python train.py --image_size=32 --arch="dit" --targets=["angle"] --cond_dropout=0.1 --weight_decay=0.0
Rows from block 5 of a small class-conditioned image flow-matching model, named by matrix and row number. Rows with one number within an expert belong to one neuron, the router's apart. Each number is 500 + 50 x the weight over its row's rms, rounded and kept within 0 to 999. All counts start at 0. Numbers have three digits each.
After each expert's rows are labels from the 100 images, of 14848 (inputs lightly noised), where the router gives the expert most weight on average: "top examples" is what is common among them; "patch colour" is the nearest of a few named colours to the mean colour under the peak. Only what is clearly more common there than usual is listed. The data: gratings and oriented noise at many angles and scales.
# router: router (model.blocks.5.mlp.router.weight, 32x160), inputs 108-159
# up: expert up (model.blocks.5.mlp.up, 32x160x160), inputs 108-159
# down: expert down (model.blocks.5.mlp.down, 32x160x160, transposed), outputs 108-159

# expert 7
router.7:457513423502446502486520513546511481439467467490566512500518532494519430521508582562504481463535529483481490495491490554491523412543469537465390501490480516
up.0:513547483582483519464393546486547541434595718585498445463467405501558584544547499534484371525537493572536452482585552548496456428518474490429511437521469494
down.0:493558459430485449485377564486390492486495542540429498521497484472544455471486501502522533476485601477486542451544510508465492570457556506542559568445496508
up.1:472464500438499531395471564542443508539437466529566495594490530543548577511404465485488440535484538539520491542509493538489487574448560489558443377407512650
down.1:539525513559466575498515622459474531533572543518542533496394575519532576480508466470495476556517590560611561489561447481579530475475487516436525381533413455
up.2:427415522510496546494446535579418461540493536540573451487472475432539542398497502436489518448437457468474538508605461543535517548548546502564415462605509424
down.2:480544430398555447593544444531553497504466460512452475476464552452433573503481517428511580514425505531663375505473494501654459525450500446561494451514540565
up.3:482567538566555508484390481484459473432521491468452484457495411545504466506441484422434474568468530590669376429437611479513494543464470440406550596555476491
down.3:527516530513536468508535387473583533442417497443604465508558440474397489489535448504523378334516453533398411555495536536499418479533447475562430564515544473
up.4:544525628445489454510464484442394483497495466524476424568504530532456542513443529485534467552579479484558377526430553446518484482590491499498446568568434502
down.4:398511493442489479463553484499606539534479417517514599515518516502457596481523527562458368483485469483450587534491538449556528537555509506438570412468556531
up.5:482477442552467511483617501506454484459515529484517534518446520566506468554460526492528441440398492538564569429495487627551515479529525564499463398551455498
down.5:490516565334469448455502526507482459452428505443519497437455492505474468521612484491502496504515573514497473469540413464496536534515512428463523412462502385
up.6:499502551517515484454527450537468492489464485458560531519436550529459511577376546544451504446461470404494502625474506489466469458617507472579500595363597441
down.6:575433485501584560482525467475497502527488431505503471477494527493488535559554453580536440499490500409561455588540511509429593431426459491507447614546458570
up.7:486462551480426428504591496578409444478564502467520472513492514577481475481437584515488420515375395507616623471565546512482525473598489452532514558468447471
down.7:482512544425451478507471419518630518465443454447482467444449487573454487453541446447511391425532477449444444405534437543437462408459479529435405623512606446
up.8:468496562424475530535490508492486530478545484515548577499521486403607486524530519535538487542498437563402508369400486539538512554541596532530558402457494560
down.8:364496442433415589445478592532476472493565535444427519583526409465536483476396553506510599562360578596488552475480528448475565554493555527540505427456447442
up.9:466506501473516487482463597506390548444471497470566465457555465526524562521384493527483404560520472506533506447450515533511514495452531501550504417513485552
down.9:517503540461411541497556594474436502531418542521529517494431515562543497490530520599496438542407410586545536421495509523520479554557536505517512427539506571
up.10:478414444409482497480582570448439557477497456416552655532510510502544489471487461490498491535587495617484488403479481518517562566495497560565497472430495498
down.10:431558498446462491555482517534485476515499510472567431564478500602501474474439568542506597480447616507555480452457485450528525604539500491589537496419521523
up.11:437446549460421543537397619540490466512433410522537466560537513560535510508481502427509497481559456482591579397644514531548582485467538570494505512547485622
down.11:392568497472476469488477488520455558541460444615447438464425485500487425462481493450472470565565419473460561480461545433503484489574537472577551528549608540
up.12:495496503572485496532593449479461512470513448525499504499488509429591467509556496453434485496411439426445530472498516498548401453495493610602574544565467358
down.12:445542504437428509541463552482462489498555491503453503552450423483607583449600519472511579543563536474439495503444484496478537534395493501420569611515510533
top examples: low contrast; dashes; very coarse
patch colour: brown

# expert 5
router.5:507495544492459599529425494488464514479508377528538574548449524407504525505522543574506591505468512503525518528478557515446478496533449513477448494498594485
up.0:521579457583530431558477493461554545485545540603509526485395403515485597521487516525470492488445444542530481547538501532462449518526473566464464502443514524
down.0:502538558516473459453443525571505485476476452567486475403501468488451600514568477518475476466441509473554528552548552460551463585511535490553461426462581428
up.1:521529573517506557437525457479559469456461475556562542551544477556467516512519478462493554506481484572471414545508550551509393598459550496498544468542548491
down.1:471505465479542505533619480533539515474534467481550433549550485499456599538538434508471426540475448507463497446454527522581375400514367466514458556463491515
up.2:498579539502517412475454541519444598404524499487590551543508495561420442506535555574473504477447542529518460517416550499513424477529495421434559590531443538
down.2:497521603471566501573517497484500518520494525502446479510462539486547596424548474512534571486501563458506502509460548520530486573407486458553523504614583511
up.3:505434440505537450439622512468461521496480490472557490530537516479556470566516582430560498516435490480533493531509530576541504462538525569488427486597372497
down.3:466528557522567525509460455530358487424537497427435479472532532529568496379479367468402582492386494503507478543479472511462532467525538465504524487526548519
up.4:537482502527490482440408506533490518480376466565527532574525559570594548517507495449543453595555471504552479534610488519405535518529429518438414576505610512
down.4:546486473563498403538572473514428499464632442502420551422639561498395516551480498364428505389553527519577559506492494425519510467501513478529588432548420488
up.5:526486509561519532450616468438490432450566568463540524504509515502550524450497456478561571522542462532577579458455435481550482579376390537556530515461434479
down.5:468466539491520561562584516473579458549444471512508484507469532441556569525494424530584566515533495572552528483482413416453401478389605578470445492550523475
up.6:476418491503470538468525545499457538412439535515533409427555522572445518497515471473578475511444541556567515521525486382463560491405480505478550436507440480
down.6:432342507475430557631471553518541519507539425458493484477424525459552513455533510478584520486503493449532494430560463543517631490520554439495409392550519466
up.7:473545492467521536506492493524456522486446489512581486480404488554507587504484532563472433575540460452501527507555558508493509476548378570510360455473549500
down.7:467523516588499489451486574540474554546555481615393618519597554546555512503502477532440510432482498549454624512538492515467497582484619522478528465426512477
up.8:525489488542496521549485534473520402493578468470460495492549462546479556433567623496448547501594479491516503488508598456555604438505439455574484531499463543
down.8:477503489474461513499456527483478411522436432418564545531519424433547540557440560519503507465516381434483573554582551508576618518586545470533569543469487407
up.9:514465539493509476485525505562476381459546474510523452557530557459616509540525557525586478487490509487498521463440478568505478480536461455550422528546487497
down.9:395512403509411442460444367521446522467559486550466490393434445604426506493497492469444485473463547490484495494582495447454495494473501506502602528507542501
up.10:501465498495512458507584503516491438442493431521517474572468494479555555572542612582616499526462508482546466513451485511529456470483484545473443516559470453
down.10:477539486502405436390362426507419560449539542515414516423476440586463547464522450490414525489503486497516569512565480513501470534470490527449602441528511550
up.11:559546487391514441472516437454420466458483597470528477495503475538518472456461481451488554585503499481433460533452489446420371547695546493357451479380515556
down.11:459524488526506418490413533546453454497509516486514497516472486536512583563510533476512464576477454466536473520566486604417478467503541500524436552443566497
up.12:473510475490462414587548429528508376483551421512477522531405502503392493515458580485468487538576508526493475535450504532495481584533485535518478576492571493
down.12:445454517472464650500470559503470517480597478467533511475453574560583506499440453504491539409576517502440645460522537532477492451410538452370569504586472541
top examples: dashes; very fine; stripes at 15 degrees
patch colour: brown

# expert 27
router.27:437495570455459443485525442573512486492492459522602410513598574495544491442371506507523514479511521568453458465527418484522517617445520452553450468523579564
up.0:551545441440474458437531472481565437500465542598475505474540586525510516514527504518512571540542470462472481604494436523546530543514530450419576430560498605
down.0:453507398420475458489448445503506522467455540571524542537419510485531573436519506511447542508601527414499493488454525544510478428531512485576443578465537527
up.1:517496558543537565552461522502557485528562518578534470548500538564474514547423484522553532435423507384480515464468378506442527484499464537549532516504527482
down.1:506556503344537589490503470577472493449510502480433525525548574508487541512486519571579511457533606427517568484523526493552515491542442519464516410452561469
up.2:425540518492454566582518433438504497444463440539484508515465491556423455536569448444474582539471485557471502571477546542548460466431474450579439573536603392
down.2:518549539485444448451419552423411486639466509579406601527549480522588427402513490452483558541550461516449538418492521462452449478523482456416522540560516464
up.3:460544491517488585480507472461548535478521455613535601538526480561462503500595441464508492452439522468528523564535531454541441460482508517457439464524454395
down.3:433491407590497471535489520494442478500550542478474422441500534546441523541511565499528532565512511507512547491560547490502482389497484430492431561487435497
up.4:503449544558503559473417560511480536457482507606468463475479514576477432493549500424484462452454536625430551458608496451487483475560575433451533404451581563
down.4:472495395450490452389579516379474498580419528502490564491443500503476414491514526457523430545512509417578475541512487481529525474464499474528470612476476523
up.5:476522459432493535515544524508496567498479472640518573479520450556471554580469460509475440501625463491563540581486499554521490385483501530415440476456381410
down.5:494502451594465473533552445490567482430533527407526382500482511551376478557508488493493427502488499514462494475539539490479421336484482455453476566537423496
up.6:443538531531472453499503551478533505469539449469534444414548480492480498577557487477524556364486489511496556471511484556587453452529507523479489469536417512
down.6:566453555447505422482544537458386518489547517529527529498463478481540552504543488488488490531443667561438491503709581464574476476486479518577570439499510461
up.7:476536534445449507532470493494456542482463558544466565573479612440528479513608537508491540503530537566416468462512523517473455534542498459522472426552590562
down.7:559415475393481468450541476570610462465526451553512574577425491501545519518487530410504486373531525425508569461560525514534567513461523469434557476544437461
up.8:541438543413484434469507536551452504543513468582499496461566364479480505446515559578473493416551432491401454423431522509546587512537484519521482484456454512
down.8:547506480546568458508457581513522503529545518527443482500504539470515547488501504527529509469582486483498554491610449399619528496518517539483453434540504401
up.9:572510504443510536474538460530518476452582481640460555525532530484522487482497504441455539511480476532471524536457513561468518556475565505390417487588454470
down.9:480486494423490543452460407539485470560544535588537626518474467431605443390539580463501585489581551419468487535411524523488548467574504545560509620475510486
up.10:481527497620474557507462482476473549512527509548545510532494478433557554464492477503500638410492486580422521428512373455517571529462481458488502401522480432
down.10:546524513430589447526524506554437432470467544497468534531511349289485539590541494527526528583519543452524525574458509579571451547519473427553475593500535559
up.11:414515495517530541495546508524506504497544462555542509576529500670467509485525443407574461597387531609516496602486459430430511556443553476517536488427488489
down.11:413417497366417558463471498536475505541485545615456563439521507457581447482529529434481574583431462448522599413462507568453573529508509529477500415535480472
up.12:476556576409493453475488591506471503497541532504511474496549478496479514551529524533445483396525482514566392426493514547577513495525501479492533439396313536
down.12:618492536512492475534484588506417537553471456518527500472564595510467559533472510561447590410546432602498553490510520413587506541507484566540609372510546512
top examples: coloured; dashes; very coarse
patch colour: red; brown

# expert 19
router.19:431415466485454512480558545556563461561421466525564570447511496500468581447471586525516454468541539456513490522507472572531459405508542538449439589443442463
up.0:417504511505440529524445549519542475543474447546502477527516398467544562441546446545419466438574487454511480510526525496464474571409504483461478554565553476
down.0:463542535526510495497446538506433526470502524575521455435473438444497527502531523552560498472577449530443433530544568498556451579429574509465502525524500503
up.1:471512572483533538467546465550525512492467462494502537532462465507368503583497497497505432583493449618505584478452498530523594598462510457479485589563474440
down.1:525453524470530547479573459493676504486496555486559512453448454488499474515598546429495413434564533466369447423500549509412401419555427488493454382422461586
up.2:385522446407467568507448478481502508508460503479435507521487543509508517586443579552566432535532352504558485498543481491461460650508486583598473508532578511
down.2:452525503538524420492522514524509506446489563477484482460522535444550513449396527486600488440452543577537483460499512610550443468501548544492480447485566540
up.3:545509442525480404494537471563405499435561456527448519530502414548547523491585498511530624334512454516521356449465546520544460472459466488422500485503534512
down.3:509536545524471492430558584513482465463476505495451538399369470516546674527607504495486480542553513597473542490613438416653522503469511546555526437492474526
up.4:538573547500520551466581426527431484472545434503531505524462485574426531534422554407483470524527484554535450461444638485487470510655515463470524525447559418
down.4:518557478465522546572532503470503523568558544530472536443538498458564497550538540530479509525541494449521514529572545423632482478493506537461401440468541444
up.5:459541381509499505569396506506545528478496491546406532480528595461372532483581400461544512460513586454564538443534488386498530492491492478463463472432564518
down.5:522502464478560544492565409557532511464633502489495513537445460482501503541575449582477530562412466604555471440464542512488545499537451453568462459459440430
up.6:489513512479471548523509444486432471516463502362484446492520567497439427575471532484518562401517485470491537428612557518544532473549502538452485493521467567
down.6:496507399503490506494533395506643503479490487502473546425463454549460427457607529422490388586400466472425477573401482469511475538411495483486552512556493535
up.7:572423563539548520439526547443521504542538390447519531552497586453467530400474440531467520487478511517446512500423533427485538517423442507558499493514515450
down.7:595474453506444421570412451459496524492539488481514444504586498447566582643421480460506560473491564539401503461560497517484551480533576506474537533494535448
up.8:414535466517503431502442504426481551535486518513459518544590531513420494464586467427549488600537475484472567554518475367516487561524467458537547550587502468
down.8:422520595599430528497549465501518527498448465453618561473535475574494446527461447386467469454505421572472470459425468453462456548556482509501473460532473570
up.9:350521480575437508451541437559483477483449458496505454538527534594417468541385483538463458549567509409538539532512518450473491489526492482530443586507544531
down.9:456489518458535435511497416500466509463472601531486475440511486403469469493509549550544462499452522537526544576516584524555441580501553522504466494490588492
up.10:544449474578486500507525555532430476548475455458561499533499420510588449426470515476542476543559507504457455442457532486519463446441500485516553359486499501
down.10:482516555449418492535503588535530499487590482509391544505567455485589442468454517547505546400544445378375496479393487503497451510507487465528515636538596414
up.11:557440547469534522453552561519533550480549414465473540528403529493455497463485667520656547487492502513491483512442456434463445497497511588546509503532514464
down.11:487543507515499543472452484623484398457461482510454488509446454517463558474469473464596500457522500518417520450587271592494535479541512439468515516495535425
up.12:480473445505510540497594552574567491473605588521482456522590516462531556516524560498513592584555528457445480611480490487497569423600512573438549482520509454
down.12:501505503516387546478455437462420505534499517545503487421473496565561457457551534417511569426549449504471561555510431473412467568491558520484527435605484439
top examples: filtered noise; medium
patch colour: brown

# expert 4
router.4:588526450499490579528395483498507525436558403547525497538368511521486546575491458533455565480463528456522582556559512537516484524510490500493525527588620425
up.0:525516554485372477460512543481374393578440461468514391561511532440573562488476599501498490566509502572499532465589461490440549427506473562534435549550507514
down.0:524536421441438570558438530453393429602499544412489437359488520492419525548447438437497497452496498488537545458479511439519516552562530444490553464574510479
up.1:558506488487467485451488516494511423458524456437521422549460558521585567511456579505531503556548491528565503537493511525460528529472556519531417548588511452
down.1:506513475486491434580507456488482449451498538391478442396470563509362570496491479485565538467508479529494509459511448463616495414458440481465543471560515537
up.2:443464494549564504480403681485490419481558461445477439435404424577476506478458421508496465512451505494590543361598525528501555513513481467528516475453489480
down.2:440421538525464543491479409482472470485550449597503482543434440551510555558594369545454383461488481529539419598512441445453653460542509406491469559494470358
up.3:491455409525463470409487451464507462371476469582559502540474495493566456536439438539504495554548399454482491571486520436439505487471500445531410478546496491
down.3:556471535451501603450530509562458492479458468477526459489581396500370474560522556568445441509526561518498538484536530426608657499497430518511481429554516446
up.4:438473585530547520453559563468523510519446552532568474561479420531404518480545498428509605499586514515477510531490504469418555424536519523420478487559511557
down.4:451527419519516376541575462422508491477443535449547474537498567550470517517570487560458493510557430504537501578494541509521502513577507552524555622515547449
up.5:530486480495470481500544511542430467435438469410500352446464545465530514449464587549489410555597413484437485454542461502495483439510514579516489460528419550
down.5:490490438390426516518476530528482526388472574461537523503405533477447502514441507470462607529465624514480474574412525461465485524449437473505552533568542474
up.6:501440499544455483501538488474481396453505501376557472530476500465593519508519637438565514465487423529561531533538454536446498507509528581583488573552477499
down.6:506530542548455408490517494477480575580468538442473503406467562522450548479444462475538559574435596515555417427492500452515447566458418535448509468559471523
up.7:559508443577569506509461426490434448575489516461449493523460450474455542468470449403463485447580462511432566488503552543484510440509450480490543544407488444
down.7:547455404557586508556531489505492562511480504511522506509426490482464623527478520586433482501554479510479461532477586505579536509537489450549522469470539496
up.8:488585471528577488536423453470509576537491641480490530496560548541458483510531406505463524467492548538432517426554522486441595470518489452525535526420536485
down.8:546445531545555550542655482556541459493420495437596504550443479465617589584503526480493457528521452555408408571445526534533610548551490480494408482424497525
up.9:482490560484549591541545489498456485538445462549474403412528492489544538441497466618438539476536431471573497502488425516535567554471484504533529533497513528
down.9:469481458496521492512440457549566504429483494498549478482499481528431451432525544533523568516526570565486468432473485463479459412472430476512460445598537519
up.10:443467537465433382451535467448483392527525508451508408587523550453560490475512512466548443505570570566462476463474483585542526487502529516586553474514466527
down.10:488546482445481577500462522532571518471545552587484539613492542467455550480444488491471625469450479466498537457450550557385438498474550493513605482501505466
up.11:515482460493483462553548445552576484411497476500520502466518522439515550478485527608433517466463471474434464538503444487551630586555538460458484422487513555
down.11:574480495526474601464470470462468504472473513508475563418595486615481484569514557486466510477481520498498529484509459456572519507528472583515504432556456472
up.12:590522536562461387606503451504386501440452517469547409454508439462574507559558493503580567449479496505637452492545487403460593475505494610430509474497434506
down.12:596497526478313483498436495492357454506493530541435504435537449470551453503465515404517483522483425398602552569463471459476437583453519493558448530462472597
top examples: dashes; very fine; stripes at 165 degrees
patch colour: brown

# expert 20
router.20:513430452407442472495556586557494438548337521435562482389547439593513582429395544527471468542616504451477516528484455514525514466538478476506479497462518527
up.0:461508406534518514463403558501615514551600445527393612572502515464471479514468516470511484413451545483441513522457518493456497529414498441492522448449610488
down.0:545459613477507497593511501486543445543415446535554480394429565438489553499515409472411456497480510477518503561578506493593512529453515457559450582413427459
up.1:523482481490435556488510467483484522466541383552510527571420443474475512522569483571498518496513600524542480551512516581476470497414590558553551535539541492
down.1:516445399401508514525430564572375541465447493422475486481436377501492478534413548487510534477579502480521550471523529514595527511596505511549543517491480517
up.2:472446461510479491565492503442448495498477481574492561580550550513581503484471443516512426347419561523616489491607453411494490454493523518433483491603442535
down.2:489429469516564565506516473444510517503446525499436532430436536547422477526533450540485508553535589411475549546586479577546532404525451530555544638557498583
up.3:560480592485506476517494495483558490477551499462439504480522553531436492463522484607542504370467559472550497446593512523482594410469572533458547558471501462
down.3:437481461442564547484519460509459531551579492564503511517570521488432429567511469499484483504553541436516483560494464398528555537507448535455426595433524445
up.4:516560437572540490456543489463531512463548543458495574450489527569451535535571415511506575562453639537469495535417587412468481566428498496575471515493546513
down.4:470564588626517468457495569472478504504472498484628495467445506517487490441553479513479423450520460483602416448558499543482469532541425521421471433510530449
up.5:551478479529499589418535455540413476497477516590572476567462402518451488499578490479479510561521668517554423570462525512444446536428561511532500562593539494
down.5:498410544442540490507459522502358499477416465453437508484455448460455548503421441550482504588533571561610429395520505542541474485523527510543565466515492596
up.6:594545533542448505472537465498512535487498484517544483572525576467501453521482410574424510539453589470463531670508502511497430451512512488487461485515483408
down.6:465464548426544540474527338503522511448488483458477486533527478451515522496492522465569509533425495643471494453447535482499475457495509515541533484487510504
up.7:659541509479563490526523385480429476402520491525468444513490436515486436528423517612532462387492598489531551496602482509514496464463500500446553544472439495
down.7:474463595470500507479539429487541549476488514570531482472397542499527611445580473486514498486469509522558566501502459488576549575471474562434538471576481524
up.8:456511559486467522481411561512415527470540411556481469526473515398561402550474528472474571445462497517542529636541527532508437463625481531544546476551618454
down.8:396416556502567461503644539535459540516590517623468460532489507582352535519591434595439472543485557431539486450473435506530529499558454500471475483475496566
up.9:579488510497493499535578448492451503519420520487546510481527469499555548500520553562540574484587477536309604334421457604532430470540466605410543581514463556
down.9:438479546593381567474484435448446526516556528472548467545527576606540522486538509414466411419447459631493560516558512495444444492434471554429509436578544532
up.10:552508474444495548540470526527593474510502458448394515533471430477547491553592464488472556339500553508511511375488422495523532455535440484477506349432478531
down.10:485541489435457489546494531529395519482481602519529426485609500471485543539452604463497532546554548462483505531526503465463453542484491496527573576434525440
up.11:501473432486584464507433590435533557488598517495502517491428628513455464537427420473477449571467601434517521511486463531457540438490509538472414359532522447
down.11:477489449518465474578444487536509492434459542565463437503520532495387497539531476511483568527416552484388505522460556566461508490527474463444463484431519484
up.12:449503482501431448491544465472495482440484502411382523535551500536541568426571519483554566499591415623623499457428455540480555398468483456522491670471439487
down.12:600546492556637498478478528459617483512457478542470491519434488471474533503518464496485420444577530438635524526577556573554464355567419487426494440431518374
top examples: sine grating
patch colour: brown

# expert 29
router.29:507456476476382615535478530538548477508500360547550509482397513491516599458446532567472524574510462464517502590487533532512435543471472505485416512586598408
up.0:506431471421484505524532504540541563574460487501503472510563437487609551377402479483501537413542519461330437466464517553490453449495479499439499542495516488
down.0:541522460457582493527474541508556498570449479489561413475514544412462508529517493522514497440485467453604474537500547483661610495470464556577537470502483491
up.1:500511499531530579571475513492536491548481538499571509476492492537497422496440403503597334489425422612438470571446469573511468488508525487462457565547538484
down.1:525499529534436469512474499479525451485406517504427466551426488488494507591423559578451398571505526505560538585489496525601410594496542499523526533451451530
up.2:514432533519476547515548515420354481485484553464530426484460429495659426465607538471588585471445423516578470430640443556469552553471471487493514402537524459
down.2:445482392602510486534554511503500454514550401574477386538518516529436544532546534526512511550518677532475533559462626450489489531521496515515538426545514528
up.3:456478518431502402533444587501528490459578491505563474567451491511487553555558520507509560526576467479546536461589546456500566562432536529573507578474534558
down.3:576481477612567429486428481436533460479456560492499513410547437444501570530453516525525482477462489485591563554538555539592587471521499508552525593440579498
up.4:640536466558517529488552429441552558562552457546483527506433468504412556522461563518451548535538451527509520428510530536491507501531508585491496464536539465
down.4:375502473521476500406490496565480530545587509516481520543469500499470594518462550547570630491602535444499471536498455459523503532543550559471538375455506503
up.5:476465532486469540445514421460543558487553498439514439463453552494435455475408601506414479497604495548454512496499557457482500419529437531577428512564517441
down.5:537556472555546546432472654488509454475525502500585454426456518546547549408402433567515444481493541517472468471552466495604488448555487567558606476539479532
up.6:537518522475513543459503493436508400415506514547456504485481506460545459511590477486541541457571444573510512485464451527494457551489438549548554542485476507
down.6:543480539518493532485558494481518464513550472528498521503468538460461507487454522471546531448477459606508497489436486413498383513503551580481443509559505482
up.7:547506519527531530538569398479458465361477482542498423541447475464535478584589551510505579476506491444552462472395532456492517605476505506480539539546432496
down.7:463475478501447511510534479471491492506584415537492466482525594565511515466555494497459523482544462519466552484447562482529531475490438509415531429524478375
up.8:581472471353468499421545511510490511462561462470455575525598522465576470476457572527554503481557506408390423548407474418475527582483450428417542474500519577
down.8:465447530476639589551556542455542528484456491523507478536466497548598511567608500457485510432437510609411474379498502438486623428537451579511514516455491455
up.9:507575566500457508634481589433529489473462554422549498490439597546501599533605456504476464554553540538506508434489533422484498532507511560498463471503534510
down.9:488518559507566506395498470502473390448494561500518490473456462558535547489559355546515521567421566569507501527533474437570545523562494487508473550480498477
up.10:467607471568506493523364511417443422474570557491506463472494502510444604470514403443459462485585513564484585497526479407425555489520432492529530484515580553
down.10:479567469538544478383508475477530521429521469571489519437523508551575549511592416572445503434421532563479560496569498526582566437597480582511527463463504417
up.11:485488584459490483557490518549471530543462463591514548447544416496376473527510518475466495435442491494491416567506533490547415462472400471447478529483565399
down.11:500511428529550512455534468517540524491509541613571589535472381448540593500575509453485454481530544552466559443576492594465410496434588501485516528462507597
up.12:531566560456494481587466425471532398521549500481495466532378540427488498517484513470509521555595507535507445469492511465514497511529510520487427565534541415
down.12:508467459470427521516473587523490517598441479464455566500532556628501546475477466459471522391609537479498523566582538554529566487533535455317623404560415548
top examples: dashes; very coarse
patch colour: black; brown

# expert 25
router.25:486516456526569551504355558475484565478507621454476533498529470569504536465544410525519505448442542513526557481524505461250552506499532488457542476424549518
up.0:554500559482532410478537524529534457556600463539440466513563447520627530442519533645487466438538466446499503509418492499486434571535470500476543495524483564
down.0:443519383486392500470505503449516542546595456531533466567545455553468514460426467475467555482510578564482553491513411363510438429522541570562473507519412476
up.1:464534511536492557537488501557502476458452402551495438472472587393579540546523544573520584490516402488514497463491449471516477568539402526463533483536566470
down.1:507493466388518556545490548528540463564529554548521443494432522440515405444474473590473495353550503413500588502497459580505527531526513474447469702380543490
up.2:551452495522457449488448440478425540525485476555507551561452540409566509536582513531516558543528559543404481499464539597463522460479487491555494581490512576
down.2:504412481494575538525467335523469558487480446452448475418456458547511587469492547534467538563494580516542532506519452484463532442432510425512452417470556546
up.3:518461289584554464432548481490530477470569530493476483542542461486390550544500461503508470624457567408502542629481520483526575603443541474522540549542450368
down.3:460498476504434541529446521450504455507560558458489489510428483477523621514549498489469421501537491493494482480556426543476530458449468512447481340498454569
up.4:438527396533551459446498520496490502493502520593462571505554487487373447586450490561462493479457572450519533534417528465515499567448512437436565493471496496
down.4:493443496505491519445551482516450533513565614573549503568523465460524492500515428526491430495487396550547450487580471524549519489597463557618404472394467480
up.5:470488591477552526507478480539511496566430578437586452428544539510533575437453491532540512484499475511494541461462397477410487512516411444541506486513502573
down.5:531475485527571472516549468441527498497453421435470410506486492506484566495523447570575506434443454523499503566556507560508401379484480559439413472491488486
up.6:507464585478626554502529529511535467531530537544523612544377522479469448497556519503456479550453509589505548539448504650507494609399573440504513537479554471
down.6:451494505518651523566541500600557513507506489579486550465415540471496470454545486457508575449471441447475434468518544485458574469514446530423442416501525518
up.7:616471398529580442470493415513544565571526477474405531540514451504503483479446563490475458447480506481423499539478440552471472454512490503493558538492432499
down.7:548476443512461535582519518489545626526442481415498535519531522461501540393503588466478474479523417442596587483522553517463499446409490550497524411577465504
up.8:497460561564601522482460574520471472487426431513546485486444533476470541534506580572482425482508372469505533516524505449566558512504536513484560547526498492
down.8:490489519469530527472487436504485414485420470476445549513533476552590535599470559546510546428570426476537487486566526521486607497541603434515591514530441420
up.9:567514438488551438530491506509485468489574514470510536588487442553477580582376455414507427565475516542537492541540498451502550648454573478469454511498499496
down.9:433492480480454458494536423484453450550562573427504520495492462470445549538502478510482471517565382510476527523514449549532505527534490418616494503490440483
up.10:448434605512491453458526483490456514485449473509618476486544614503538682427514506450539482547533492484398524512491508491531480526521477412542467487524545506
down.10:545488528466533476507471470524533513491444485485506436488449485496466550473453439477466486473496478467467499465502449627483582482511466499473457501491568577
up.11:544490484526558463502479550485481496466545521558502587641489520494430445538601477580423473584417581515544539538496574516491440583411538478478463563495572461
down.11:590496563511432519571537502430520475502530539526450430517561579392471585488602425542457412501542413510529505463449540537535477490466492469558515517517473546
up.12:490489485665495532518474459573475474527518443485546528478502566531464519429472484590475460520561471465475478416516567507477417487561468449546495570471574565
down.12:494479488569512428512502450539471585508502508453476528477517564519501531504527421463510506582549464533549415526489391466484497485553446435519509393560498396
top examples: square grating; medium; stripes at 75 degrees
patch colour: pink